A small class-conditioned image flow-matching model, trained from scratch.
Model: arch dit, norm rmsnorm, moe expert_choice, num experts 16.
Rows from block 2, named by matrix and row number. Each number is 500 + 40 x the weight over the matrix's rms, rounded and kept within 0 to 999. All counts start at 0. Numbers have three digits each.
# ada: adaLN modulation (shift, scale and gate of each sublayer stacked) (model.blocks.2.ada.weight, 1536x256), inputs 172-255
ada.230:485490513460554492579482416499521492543478472537517466502554487432408516507511547497485513537473408457576409523486494499529540437508444500476440515503403462518467496524550487496470485474552556517369539451486488479549545535539518559478475523509514490516
ada.231:516475513515452486482453615526496484522460596487531616564499551487533520561497440494626455470448550449502453453429545509439586492474487567608471535471518482484500482465487598476508456409440490494519430514537476484508543475506514536500488427426502549503
ada.232:472541523488584419561515514510513473504539474559456457505470454426515501457494494483539460471511489458522521500497505548560487561464483508501538490500498410559512517523480517498506504478506461506557580539504488460521547476466523494594541491515513540511
ada.233:504561477490495529476513596516513500440504430471515471493466500546534516517457451471488470508529503509465521488503529500468515474501522495540522472469464548472523379458452523555479469556577538516492521569449471473549538541498526550489439557499561568537
ada.234:519504516468487529486452568489525538527456556504453505530462542488464487528512452497538447497462485526614501518488550482454568552457517507557556535471510529436428423533522509500503429559440522547500600520506476538527499530564448449554548405525495502498
ada.235:540493437454411557538485515512481502504571509361439585408477487534488475433509454514500474494530379519527465476480483453514525445485554533462505520608541421545495531447519481547516528557531522491515532523525530506505432469458477514506563517490474523426
ada.236:472555541518441476482518508543468437481503467577547501479527519487470475520437538487531486529479479518480474527508480505541492409455397491513429498491553506503538515436517508477498486537471480444546386480509513473539500504509525538508449530440506506395
ada.237:492485479541579475530446498443526541485457443476522517553486515559455499453399523494495505536440562512407395507518542507436506478520434488568454446445495511582514565472514508557510456429509555468416542527483514504489503457458498478499547516496566443476
ada.238:527595450521515484496464569523505548576533519512507468464501523504440537586462564523492507505469562618453460475519523517452489491483484524450541485516546584528519460468476463493536450550475540483514422568468495544363493478520551458523528492501474490506
ada.239:490586485491564445476518434524494495502432585479503511503523531530464490598552510481528470487481544505502533491505539510391609446524578462436447509497572568522523454532498511481510585537476564458541482544512491475419456569516532477501535482501523571475
ada.240:557483516488456498514489576494540518442503509555484453500529506480490492562523413536557492516482472533424472485423544467526549470472532488485419546518494516486489501542452570527526486456450568489513541413510459529558545581511520463535452453491527521505
ada.241:530507441470467504476507455464467514433525488495544569540543482477466555481473479506566528478529351470488550476459481561474574497474502447468558453489498581499505533450497487428515486552467517522463439454464589461529537400534463466473519542497462409507
ada.242:552472511516461508470500454533542460438517515552529587513512507496484495481508500503546513491401440512537492531520466505498469546545490449587569458520548540489438528508529500446545575542530468521521504546521491519470507477575505470528476467482508554441
ada.243:507511535476439554501474536472531489454509535538558461471524458440528495549530536511472501452487413458600457492451541490490450533520459567506489446502520438574461489490506528507513563454510517467444472622506449451533528501516568503525582420492483409454
ada.244:468469485492538533399427509537501514464587483454472463526489528532498511440314551539503437597488387551433523522460537525517528467479475506490456483463472493492618536549518528494577515549487497513453605727468582459467578474489423547580548615471520580555
ada.245:477520511545476563442442552451477637503443516442533542456499461549492492548536506512488518540513503521534544541473570459462486537506413493453528506475476497526487480527572511507485479533504531470420524564504469551533506502469479495548542534524398441510
ada.246:440530521480439511517482507505508525484572472486538530502497484470503507493565507517594506487501508538465463500506575497470439437532527508472553488549537512431491507542432561514488497515477479573469430489638489498512499547513454531475455478523549383508
ada.247:529506489480424526467472494497485520509483534471440512475535468538529514472510497560549483521488497530522510505538477524397415485461430550460577448539518562534497522472539502516466466442542490571442538482457481499487582488490459468522506510478557404460
ada.248:503517465534492462495473523481494528523516565512488506502436457545517506445493420451532537502511503471552500468542509480439506503525530429521503569506523495489504505533531462525516523491496496450468443525489521486447489563433526508501524569515511577517
ada.249:408506512482451482541453466508443557547487512490465478571553488422496424554507507480487478441540356486479544449512539457433518570495439471514561515531545528526484445508486471503537486458481458547542438445507488534483433476435506490489497496511481551509
ada.250:451501486498551482501442627539458488533472475502516467468486500526551479472488501509523560472520515552429473593592516529481607520519467531544557551508459574555510480559466460458447522479506504440410474553554429446557479492457497489495484538471450529561
ada.251:529477551563490492506476560473499512525528502517506519464483438463520583489462504505423535513545500527504507481499463393493523514527541503394461473598499569522482494527437510521474547401500504490451462653482510476492511516524507479460497477506486462493
ada.252:436468499484424488446498516474449589563478482500536478418490525568576462543492476515514558454588506549479501466571540436502418594426552524512595574505567545457493570504465539438495543579476432469487376415460545544430547541419509468487447501468508523464
ada.253:508581524467524494492504556460532473478443495465489484448521484448499539529421449527504443517488513571442528520467511454501493656426540531528512577566499508496536555531538489466525548500568500462484497467502473556421527443471559513566440488541518515563
ada.254:535455441523474507547442627505473544630524465502462525554504460501414484477425503449551464541487461520579473434462540498491469521481492482453448490500582496553530441551500492564553529473493467498414530427517521418465513568549474510443523515468495586486
ada.255:495380467539421547439477540539464570522513467495554460488462518584469532447464534476552408518447414502500530500486466502477536490499526482479552536439522569489547502528541543536508518591501518506496604503540486513498553454496420447505519479479559658478
ada.256:534429494557528498457508470506471533449440481495466501531513443459490469523511456500443508413473465407584493465485511505566539549440524503544510553519492490514532503521525492521511503468468495547549456522453514524466528526525564477586411490543507510461
ada.257:482538468495538478461541523538498487534480464532482475515454506557473470468521585449462502518408460493506556496535471461486437518518504450479521500513438497450470552496475547519515459510513515522438473423572474469535495449498458489555450510533522519470
ada.258:553590545514554544414422500507512485485499524506427515580498401485459571523576545490478536448481525441464507462480492408449433559531534528449616487558470523439515536559480493518497574511514424477543472423590544479513399371516484501573550508499535396591
ada.259:472457459472475514515503524543551483487491514533396465568448433460486530495560461517511465512459481440513437463498408476465407512523485468483431497547534471541461507531499437461491523464445517521537453524544488526542507471504528473486566508571546643504
ada.260:487541553534518506511496478499461567492527454518503432487483480558532481494403510527469542558516464547470468481509440507529534506547477495505539500525545562448476435510454529469468424494496466430554587490555481540544472517545475525493491463495449463490
ada.261:520493475476441542450511525500476550420459457502489463433451528477485597544512594485448459480498534500441554521470485550481431467488566504543492505501494405486505501459478443569462492548539459486544475564496491477535513477542518470506476481462530499528
ada.262:446432492510416439534511584534437481464566510513585504483477464528503380525604405503466529500581475449561522447521529539479523516506574515615504441497502462461485491540470493517545467501421496499450425373454467508482473505452475444470406505542504565448
ada.263:498445546410463496503464517508494516422475508502519540542502531375504495377565492523508485562457472494463549553437538556444416487448465455520486481472488496509557501403492500499535519443500497561469478482417461470385458506474479614486442498445547486554
ada.264:488476452460488490470460365447531481388509491431499580451561556468469462480531643527528453519394524444551552463462476513572446416479486444504494442416582464562531480482562463515492467583549505498549534529533475532493535323504513472505438637468480606548
ada.265:452568533510444496454601560495484483443459492572515501489535565554485411588575541454518529523408579608514484518531366601481405503475509490554418475480555579392534462541477472543573465573498460522446436525527476541541490528453430517466460493472552614522
ada.266:584518564421515506517505522461542479457526479453470506438479530540504439585458453556487489497485519540444537464518502547502573591510504476469533419509502571483510526515511512515482506487514577473508562543476512549447451519477551426473468515451473454452
ada.267:499451514524508494494471465572525520464543510472494496507491496472481410488544540505519526475575492514449516514514469465517430501504512477533544526496483537484455559512552512526542475533473459505512459568464512562525439567554491500560502451449481522545
ada.268:503521493500563480571469488471543483525510543464477532492564430509420475483477473438455547540507376487457524483513503480500446505540519527531564480496503538475487469511491520523537433454465462479500548519511492547539523458552493506480475436487514485517
ada.269:504483505441486428500490399443511507507569527458512507556504514500498409455609517490484551485498460453521462492533454516513482483481451558444516511463550459446481527482464477476562466486460403548501488483495441497507509443546473513494478457525503464448
ada.270:581478385513522506458466469468483460512516446468479433472464479564451493518591546520441476488514488508432464548564434500562425524606482533555506546488559532534456471521436433500542532596389443481511526584520481522510462407570572414528622506469437524493
ada.271:556493494466509425534545594494439537567585539592396408588430517521575416361521511551501512444483426433620377519533539544579399521484546565604509423552556529557487590546404488463458517483410518494563365503508483493499493425609482406571616482447512608480
ada.272:472576531523529393574447440509557509479453468520430456419486466488512478517461601475492561466582559468535514459515463484517546449587516524504516529521518523420521551553584596473482497538503424463612514566544493545443495557542564527488618508475538503518
ada.273:411464510474589431395499535488460465616598468492472478469391455437551459487487587477425555585512519518345455508594480456512480437507521447510496508516479485438425456452525475435495458506534432562465530508537478448455530450389485499501487503514479537513
ada.274:566483412489407533468505462440450549508575543503488480428467496508444515529624509498433372485505394540543446496549489434552492510543482484472489497493567477505486499541472478529562537537470482543562509584440468458510502440528543532510443540510537495473
ada.275:503488506723497558525435440498603540553557529549501465577560505515591496509483460622439481496473416599482485484504487518562474471488597501419534527523533397517490465498433486399470533332466506582432477524627461382421535504525516577457459519496475561484
ada.276:537552501433483400449511521515566497487517485399505394445435484482463443526557498530519488559487467550539465521467530533534481556537527478557506482529536513582586467510486427506491483493469439497526485441481504585511541470573512472503529384566494574521
ada.277:517492494478522461499501497528467503502402475578473500498401549601485482529516475556497386550486491515514467515510496433537448479526501581497540519524544494485473407568411459481530505550481535511511593486421502504417554465454434483411511487476520602485
ada.278:525535481456458514496531457484527521479582479539506441410536486519545441431469569513527424438404528478508544549529539496528448530518502481592572493568451563501451524508424524556518493504490469484469520505530506467503465466550463477471472508475487500451
ada.279:491555544561514553514526507494518553499456476521488532521539499529465519462529510516471470557496443467471465518452445523560579487523514570553533466478517498475463458534456539528451563421534533523508455426508498498486461473535626513481579497474569370564
ada.280:558528564496571532516514522495563582531447489493541491521472477533483472568462451505563505479431526466457486535518484472536436411480497554436438479462466486494528579545461438534624426524459467465531484431511455467459460520523521480487534508508558522481
ada.281:477528541498554482468535495495555451488491495542507525457509490506539473565478541458476540483541471498503478483504485522512529507464471486567492470509492569508519590492476506483485447521513472477523547530478480571504505532513569464442559505535453485550
ada.282:404582460513469393486423516603449572606549511443452488524472550518478382533549449497484492481507441526540590455532564509466511531457519465565511550467493550444488577564469496532518492495500558451508480474525461516536537449515505551503543522458482501532
ada.283:421513594569496444449526520565561545550532574503481440473458447454527455483560508531444478482447533525454541534496463529489497476427417474536543515466560477367533495543465420444477524557498506436536532530467443467535457408478453527493474492516471525515
ada.284:521560477529505520517475475504500536379531414446496439519477525543481498479536538560488474496452529501445485577501502512513378518417498448532524500542491575579482416490469476500518430603555492514574487501533513580464473546498599439510556507486562468474
ada.285:499515490495563461528489471515514532453471462514468488482436484528484481443567474476490493501509497512578534573525495480529420468540347461520489494432406477515525523501500454511470519531499497494478469487481503476511539483523531477497460496526518553454
ada.286:545495514490510483464538510480591525520523504539514530459439479620460511514666504465486411521552508478552562542467564493498407512524409472587569532500493493449518486553411495440588510445521532552519466522511472557548485420534607558470553519519525570468
ada.287:566499504535642559437575453451505518510486467618507512508573443464508554428486537519521519461375478450431542500442469467578417454465479435513505424483506459549467522460460436525555472560543479532540541429466524472504466410543500481546595446485531514436
ada.288:483485496460429483523518546496451515511445455568482512507471441549449560511519436495469556530514573450431501525546533524551442553539535457475522444444532528430495447535394501516455457556454547534611492480545514466484483614515515508480545525545476552567
ada.289:492412518506507500483500536474548488543516439584528461522456507561529447470584469532487547501477525481585533487537516467527539496560467556540529508450530487489480470514472456559487456535575506453517519474482478486466485462517484448500551474514454534515
ada.290:526467526565486475458449559495520474558490467534593559528520471495567466423521426503500575479602465482480504560562468541471482523458445491567492500516498549593465529545499429508497464587505476477464576559539450420499544513479556562435538528507490565526
ada.291:454512551573495550447512406514551548456490483504510484527467508534518553550519504531492516483491567458501465509465487480516457569507501515498598454524529476427520480551444479459531450516525478505487553470507491534518475414523462451498590506484558494452
ada.292:485435427504545508505520423448453452543497594539587530459483549492527468428511509498505445486511496417539521511607499459517486488467474466525447427471524539439541521464585530505533458446496429563477447558439447491538492397442551481501469618449517544480
ada.293:521411520563594497446510480512540434506456469600520563518455440418534526509532425499542504454471477488504463510490459531559452465471595466552466437538460499418519409477525408450387553463511442438501469512445469407539542475571415444540514473568544491466
ada.294:524502464427561472514474523499538573453534537502446534449497508499531530533522563491538518467552460536445524474485505439496544514463540515511527519533445476565492510541483484487488497497484443503530545520478458496532507464527579465541551463484514470508
ada.295:488466496559605488574507476515541574514513455538520487539512514495536527523555425465492480537548575492481480529561492537526603553475502523513521474486519501457472496474565455426489498478435509450479508469459484534492500496536581485493577516503467498614
ada.296:592570482537468461444528390477519499481561541420480526459536503487485433541506528527463458549365482471451572474451512548496413593501553463442415473446550513539526523516525549545516530548502504486501422420497547555497481465497502508638641459439565585412
ada.297:530437493474673450537535319552473550538488515459601556493513453565504554521664436506488486462436484449529524548477533517460424471513525452589545468456510479535464488475533441569558539424490479482546472459459462463480456520528418459489491520469567546412
ada.298:543525487528529468541476504476458544460462550529573568482492517559510489575545483466502488521520448543499597452519534482465503518512491469401482531439478487518537475516524490506550468456494509483463503506491456471516546510516529530519532498432505520471
ada.299:521513521538513477479445439469502442449500503497453512465531478494498489472506490507532461539460464473540445518463543515528538462543485540579507473503447509513515476519505522463562493508536505514438507592451473465480519521487497492553608508466492434582
ada.300:550465527472424535494481406506528443505485502515472494462506539540503479508568413453487536480537442527543534514484460502467324611520551483537550532440574565434500545515541432540529559420568486523569555549484486488496463473417549497518402520493528556472
ada.301:463535523405505501527418417453526474503561530502530424419485562458511475437553595497426478581548539483531554394523454497506531442533455578495456524487524578548463477514440483457475572516434540499584500548522520506542473457474528468368549503513472474539
ada.302:573505492519548521492514451509524507515483538499509469475506462624500456530516451464519478491519471503515470467442443486553487488527459445520522390519446525552513492538508517475525505543525490486460507578481496494558515441496521431459575523528543501439
ada.303:491617450536466595495549496476515509557557465527519480513495518547524461492495493507415583440517485529534537442497428381451390516536474538483502548508522608551535479463493488489543534543448501505555438521531558506508552404494525577461581462463536499523
ada.304:497550477501431495536539555515573531406492501501471468480420501528547479599517534552512510521497573568588463539429463440514396509543459506534524475502557495454510484545502455518449533474488479500510536453481506562463525434528480449532532536454468563482
ada.305:578508525537534450501593454522489434482500491444505502474547436516484461448406521494468525431521533442455457512537448497556561530519570506493519534523488518564482552575529528512530451523511492507536576532516487510532505423416536482466638455510486483457
ada.306:607485469524601443503540411450468453499588485547523483527424513567553518583497485542415551489399480459529482524486546513563407435517412503575484450542444482550464557545509491537474480559499480483551382541393456489532528429434452423558573505466573584408
ada.307:434524604496615502460560397567503473455439511521526514557488487563470555493452591509494614455416492507464522511473515508571455425496461508497500464458476451561486448522450581577509527468496551515555455454458491463558464574384508450497529444473504469371
ada.308:528560514517627500554497443541428575594545497546506543463456473452461517526403552525492484492546531499521512449491511536555437526453582582452521664399450490470473497558448505496523484565439411573490624557519471420523410375497450482408470474469514480516
ada.309:512573455506445469515694496513432502509545503539597393488558551483494502462517511519494519448561498507424432555427509488576580516464490472578492471482440516520500492472441480525512486476543581458490470528466624454543477477435522414581529526556482490496
ada.310:465436494595501500458430369481483609512544510542483482532498450516449496514459643485544485463503562417548469499511498505515332395495576419502538480499490534604469595484577649482487471456469466551517541493474529508543513601584504548538517542502537433524
ada.311:529489496592462489374482508494516486475488513445494576557451457475466557497548465591443516468502517529576444514505474413494415466554502500492471454515489473492557547548538492447490577509437549483448471572469504450429523553613452469481552464386551565410
ada.312:576626476617142464479554319539538570237565535416493530492578531482543485627463641520481498479514597460522552512450453555491182478476486533498465468507512458434450589416510455570506487546553460566487488485479500651520484575580533480502584527476468551531
ada.313:409534482481472517497540418518563453403555528433556482459595492494463561529532488525476491496462413475562459485447491535476546455400465511568428563523527436526545464509545404511483405479519483572493423377519455506516428529562496534500520484449488547433
ada.314:540614539593500506480463519465561407408488500571536471469484509497438423498516494466432524514583486570449522482558515464568507556490546525491458423501476565464478485552468423476488512481464556446570424558522494521436399516515570489481442510468440540475
ada.315:534409423450561503501507476479535495536492558498468490433536485550538484497510511491485513563439446521402494506468443557464441505544467550553508510493552535555479515473446503472516521532447477531507559500484556517576473505502438465464403505494499549449
ada.316:500543452525594573532529417438530514555522553481505466468477480501559510485464503501532512440460525498486491514460535501532480512431506511453550473489517590496490509522506430506520491527479556490505492506487545548522481430585555410476513400476524479574
ada.317:516428457450609522445493449466522510518507442516492484531491514510554438530561453589469480485487605473477546478527465468513372451487475492533458494514463435508445510512460513564523518618499495511580518429484478532572546535520444487502438468516552541480
ada.318:569494475528482514480531448533475532519463499520526469517495503507511487416459516525470478501499562439534530460503550465543460508481446463462562527457518486608480566479497521570523538582582514437483495513480501544481520474531428459514517486524501536510
ada.319:519522464576492497458544555546488542470522485497552439500501474513501520472551510546513440500529484516443544484454562499490474504457511496435462462537563525492477497483435474496485493401530533507443556544460467573517494526509517490441451455513448479497
ada.320:494470483490521497544582480493523594526491551510536442519437494480563472483578382499536476496561467505432496517451492563454561490589497464568537500493454508455525621532474452525441551544436535489411492561427516593532480559436528502479562451530504534566
ada.321:502493475533408491482548510516503471496416467546526434494468506523518545447524419513503455586484472539511518493535562490513436545509551473478490531491484449453549440523493478525497442544469520480619426508461540408458516526436462448479496489498553562474
ada.322:472454410479458585476476431513563477473445549509577415419427560458462434476422536486538550576589462538641521391488563462521501485478490478504478494581566499453471555491501410404572589398509472465489392533521433630395545415514528424494570487527448485528
ada.323:477468490465492594472475582517499512486450454504466574470555432469441495552513459485575539497523528494495551498492487524526472531530473541544537437447442496380460522526427500517575473580525596506415552569523484453491510404487588513514536445503518589534
ada.324:492498491538569462566542515393452481549453463496463517491548470506490537500497528557532466473489595509489556514487494504465454478493474470557488469440452449549556523540529430468536509527549520518400494477490473457526515502474519544486493472527602527465
ada.325:466485451517509484492473501510489498515382574508635491548528541567477419456514480494468548552493469440541544534512515522358477517477448537481532516431555453490539447433420520494433477525415478501486374473564515497470521535421456580509557453464509461505
ada.326:537472451472496459457489455433530512490517552572505528524433543492503547501530532523495458513488557469532492482449531465550435478501505469506475502442482475530501552424470520457547492504450401483507516468442518480510585547538487534503483531518531647556
ada.327:441563435505445454445442385510506512539475495584540598543562533480454448508479488426499460484449495487495489464494529492411168482428523495437437410412481457572539524424606468512501509545541457504512493339541493480499566622476515538486364510564491532542
ada.328:427447532517496475507502428481457433565391499550560514457540477557540514639540424461460441530500517487530489469440545509566458507508491523521505472514474517385496474524455530453547532550478531443570472437428471479537514543481474538450480462458497502413
ada.329:496486514525563505454526455480512498558444514442424471499509434500492574430507519485566521493563571505487528538454517488518502529522559518549571560523561596485528485505459427551559510540555507458509506492519467568484472483498546484487566544528513496479
ada.330:506525518519491515547499470464513567473501548453532560480469452429566517459599441505507513415489457475499512522508559476530570430430551482552631519538463458534457541529386462558461480552505510494530488573435442553544510503469427451370531464480461589378
ada.331:439644533567553520522436439514557575482435529491534487514461522516463534489548615529460580486435406440459516433442552507487469489516527511539548555515469531507486589504433466453525536579570508504569487525463535452535493501499514520466627469562530556538
ada.332:498577476546487525446546373475534508536448529460511409535447483525488534501518528487533517454512582434481521534557531521506473498461463512437535477577477497433524506511416502505520510467507505490485511552474552514473532419503471534570557505432507527493
ada.333:552476448522409496511497538495527419502470496531532498532533505474507458498508448488474527524517530553535517498440495499505476508421470485472500459501490536511519483515533467513496507555445515493567492554565487511539496485461499496455494489469548487520
ada.334:522615473493541523498448502495488507527497488529517460538575455552490452524462523466531532475548521490496439487436524525512473466514533524470559543494494514480510524471484532445460504497497544481482442555462535511483525395470537546479481460527536540537
ada.335:524578500489484505517510466557558570516579498430523388579473508432460501435598491528440547459591467489534546499572500428443576522420505437334459524523470465434539608548460519439494565552488477531535444543473552483508541525415467478472457634542419576470
ada.336:539405481513454602426488496439524471497491571589549495517542553486501518516538499574467460507541447556509570435531425493489499540527483465409466601504426611510450548462394567510557477446449509541577509540471460450477467531534499481499556461553494503456
ada.337:571517478460474521432517453435506545547538505580461522558470572518566551571469650514580432512463506566533494557439490453505305557443481503503497536459585452547453495506582615525520518495440442540527507508479485467547517538506490508563438467556531471617
ada.338:464458474560463459479575397515527479522486621502410533565473481530437533462457496520524490458488442478559501462447535532558452486508451501507489490485536531492492609456573471528432492450482540527482485446531487545434509519506485499509611534491561460510
ada.339:507491559452514488512520562462507552551508532497558558503492467514450502459530489530455528466528558479487488513455523525452575518539482485470543495443511527506540538552469542496482473591503543471512557486465501543519500488503411519487533432584498445486
ada.340:404521573488523497517469418473509543472516442389523530485388587492494508459561512482493584486495396508515555511510578526471444477581546558540462476513540431546542541463479469446540452524488481503677540465447514587546433593459469601439583474645577517468
ada.341:519587483533517455427540461507503438513460475521512519523478475469511485521601509549396414486517516534440450548491525508553453503470467464497442480515559538447484479562390403449467492584457475473477560498444483517424547509520510459469584487485429570487
ada.342:523379515395604521479508408492494483517494500483447472531523465534497505512491509494525510433438566495522528552445519440548505534506449495490566430438488492494469491534481453482463492534494496450511528512457473511466549433485471533502596503490495434415
ada.343:409535559514493612503547453565533583438524556442583416473550463464384472550537455461526481452496474447551492465535464514484482468463445499519472504485540493390409479492563462475449473413609474522373503496404463410567473481464442435586493455494488475452
ada.344:444517513527588549452514435484537562579506422486438532559472507491470499469405490553464501452455505513501502445515535487511420478485461544399503530477480476576545477520518512499476464535596527554548539542510497471520456482576528589564573509503513372458
ada.345:522602500583284628477478419437442450255452499651485613575639453470554540541531616496495416491494513530536582499449476490474347474573505513450522391447441463499546582531613546468562528564602477454547493541543551471521557327581489534437610502447505560438
ada.346:541496460382511536493505469444567550430519464527494492558470530574507526533491471482465442510547526472515497506498545433557463441538581435512472513511524492472477538514463407495446502501456540480585456451414526501496493512612522474520551439526514588521
ada.347:532472449475462505426509435459476462551482519508504499494430497569479504417454471470460489500449473528451506477463526433517440492518482496512524499451538505472512526487459528504595516475498421480516517526476469388532529551568474505532433484463452532457
ada.348:472528433492431590468479508384510546540530522442516550621459509524504516482493514529442427537483550468559468527458493471516364554489466439584492530492461536446555420506502510486494474514494466505429569539516486562510567387384550517489541522508430510467
ada.349:528543462493589457546516425445477478449464432544510468478501554525531427469523482526512384466465524513530488453529542468491485499498460520513458432511582498515552544509504479464506502487447460462522592533455493503512580493482436491440472468567487518485
ada.350:524443495558507513508488557533443572503408452457482462523477469498450423413489519529467509526521493515459529465491511501558439476519574478534530469498436576599507617469497402548503429566570491481421565446464449599511522465498421503404494462550535619505
ada.351:581584509529479474530493475481544530511575518475490471517526494474447499567467463518505508513529518504446466459481482500447512494527579486555543497591446478525486521468524528509526483544441481508488510579489536554509350508524509535499544468488446500529
ada.352:438527484572621487511553396460547522590488507479550474520492497483527430510492495492504512423537612493537552453514496502489576378562483477528487441515567495508450388544503464500476487502463459498511462465516529538433571407550520493444524483504559474568
ada.353:478475549506528532421479497496541577480504538470561523479573502468534483527493561527587496487456512524480446504530481555520437430524532519449513425479540480531529441535476486444552537433523511510500468487457504530433536529485415516505595554582462426537
ada.354:497536511524495448473459460454467480549510489504550438488557514435518502492429563528480473475480520420417538453444501485525530496469538485543492515416489527481547499483405466535532454488481499509513508474478502616522606513574555528498522430516520510522
ada.355:600580460494541536492499376466479467457462429535470428448482524472537480462594439484484569438519480502461490484555494440585497440525501569538509514500594475549477478481405505476497433431479468533429578503560436580503516564591583461557518437489502594501
ada.356:425577445447541447484436456488443519493415545511556609498566518525403545528575526458541508526535513535597501486503480429489354447467545453578558478481498417436531510484500508494477542574585494552467456534531501474499486517482488561510498563483519461575
ada.357:480502497525543498495502534493484535540534456471491492521486452515501491425466555539453517516401508527533588491481529422537495464511582479474537487515557514551551479448491538458494458540551430468506467522520539527494580528542553506524550422529461508425
ada.358:502533527425566509500518388497520515464479510483504552545544471483594540515500460566434564461488464491519494523494495504510527403501524483497520527517427524495450437475450441507506459517470492531509508493499523476522546531501513559493497391508538520483
ada.359:466508584429529455524455443563505450523525452521419520481511605580471454480506511511486437543473442437427552504429532492556550432510598475560467454511544514506584470473432519486485554568513490519519450544455539507439503450527432637525426539482520538489
ada.360:548492556542603468467464446456509575547490519503474514490488462524447477523494529471416503536449593481527566474430504497633489473574511450563443498446479522493515554481505530496588466553448461532543514508506479470490470509500516458519509466542469375533
ada.361:498605525506494489488501459496466410564456495467524567576555501498493546504465462464538492511468534535527543488487496502561457537477547440463493488478436502533493604477469509531456505562558515469443494510519502489443610529546451473491529466468563467454
ada.362:553469571451521478547494516554539463508493502551520465482411467521462486544565494497438394524468443477589524539487474533493443520485594475524512583524513455602457442473529548441598429477461504464508459447542481446547469485501513429558513474531548570478
ada.363:527535519448531526548501501482518458450474558402466456467489505470476495512498440527460530536448534525513536544406475555475499479493448437545445477499462491519476450539544419454593480486467516485490550532430488492474412584490591523514486545476487536473
ada.364:490550479591525624518558520536527538484499519531481530557454518517471420452451520491554556499532516502505595478436439564461422557523585508468433580419455512425569521440521436529514529407507507520550443559462526490491368418486466539500565488485594459529
ada.365:454509507508578456509533479488489516544511525486458449450491496514555491438528450480514490519443532487489522498543540556562540495545543486543498474429496519575467502467465458534476516528471467516551504555528546425469575526580576544491496481454514521505
ada.366:503576469485479480492483479490510550527436531507540539556550490477492440487505470489517472498527545500503541471443471438468457498513492457470454525524500563541531541439504468493472512505489483463486488558437490495443518516522517537495594485538495543537
ada.367:553574479556534548492534532535491524570561529497524495556506518488480519471559512427476470498528494482459505498483521533423361521434545506606541442502522497541440494544559490477360459504504539504447503478468441558536536353607489509548506521541468628521
ada.368:455530555472610427489487569415509500519531462566480475535477545535548504484492473475527534455552542515527535576555523457502477379554534477570399526482532509546450470530514490478463433492473488514505510520465436496534462483461555490521514441500528558464
ada.369:570446439471531454447455419462513540544519471519567540497476511508469513475367512523454462538361505459484523495529468509597483477496471494516526435468544509519522579515501453493510497562467490473422529497486511424512514458486503451448483519520481460479
ada.370:545453524484397535470435443514614456476428601512460383454546579598530435416562506455493540444529563471503451483487459462525457481431463502465442462518431462439396423544435485464497507532434626502478424353495488517488414510483472480441510481445419543490
ada.371:519558512508548423451462476474449500538492436511533483464509522475525503561487525486484522506480458545484509463518488515546419558524446554508480615506523509511508471565454454511506545523542506456600506560466536524526480536373486467435542445507524586488
ada.372:501434515470539540471469449488525472539456508460488553543502522476514466528498447534561445471477490489425519488584500404489510562506411539483528539515463509538525491518564509437515617507490477477557498583511517540570499555528479478492483482520480473470
ada.373:501399526468494545549528516516473495451567402459543478544469450602513440414501497440434386523497486462445494536494515541505523512521542529471542523557466412551519542508438400504481603524458489510453493546501512461509454508502504583477465432483527477491
ada.374:479522507437688443532490592603571432459519506451499499538438545523473508558492428511485483511454458471512474464482477547451579450477429448549481438522458427542501575500546423583489562449491583487582451459561469399521415534541463457486514497520495534523
ada.375:537549476487513540507504332509485475495523533432498511535479528536561490471536540553572508411514547546523486465534528489536515478496533511544396537468525436580489534485472483511495415530523496521498497471466444598545476563567570433499535425538501559515
ada.376:530543498532581482440494513484448546530480512547471522521529563509494537567501483493477511494545557467471497539570517444457581576517485488540474488506515549535443473534441516472456509496426458406536522449487458540515472505598521537473437396491482415456
ada.377:499543473539430504490558477508442457560537479546556497574531429478497469551560424520503579487503521501501516511595445501498536591461473507526541516464580553460475487521483518555463480532503499488421509544471458519498530483531528448576498460536522511536
ada.378:498488442568465557493518428473532425458534495529539485509583505545516569558538547527528519524509427496516440399519508427539436529495521452440519490429554509474490543464452467546449480446502522511485465508533520608567507521448556478571615499513475443415
ada.379:487470501505467458489484395528487489533509436456480556473536523506475504542514488502483490481454527489507589470545482504515523434460564526537548478538482526532498544546528520494530491545532579541436532557456496458590519533494473501545538465502430535442
ada.380:516524465550496510535507520509471474472551513499533483521445503564490470522463422537478503519433474531545563536459472489454463480484476482550450475484531512462525464550445476534460450498523563544541478417501510479525599501522501469504450549427451486483
ada.381:484506523486467472504463488487514508497479564518465486487460482484492529424543487491524448457482471561572415499496439467466427496505431499589515542482557527491508484501545479414486529585483486494514475545438482576495499466506530464572468508433547572484
ada.382:502500492528466490472555513492454519495529495464557404545483458383529484505541459532513554468420527497444562487503454472521505446453407469492497450484471485453467480420512508459548521481494518442448521547495582546471482444482516529530540527491565468488
ada.383:490515506500509475529465541515514516467461450550467392468505526549562505558495492531463527519541579480449428550529548499498554503505397541470531575480522545515567443519507532525465477479429505486463496532547518561415587436572512524579544408437493577530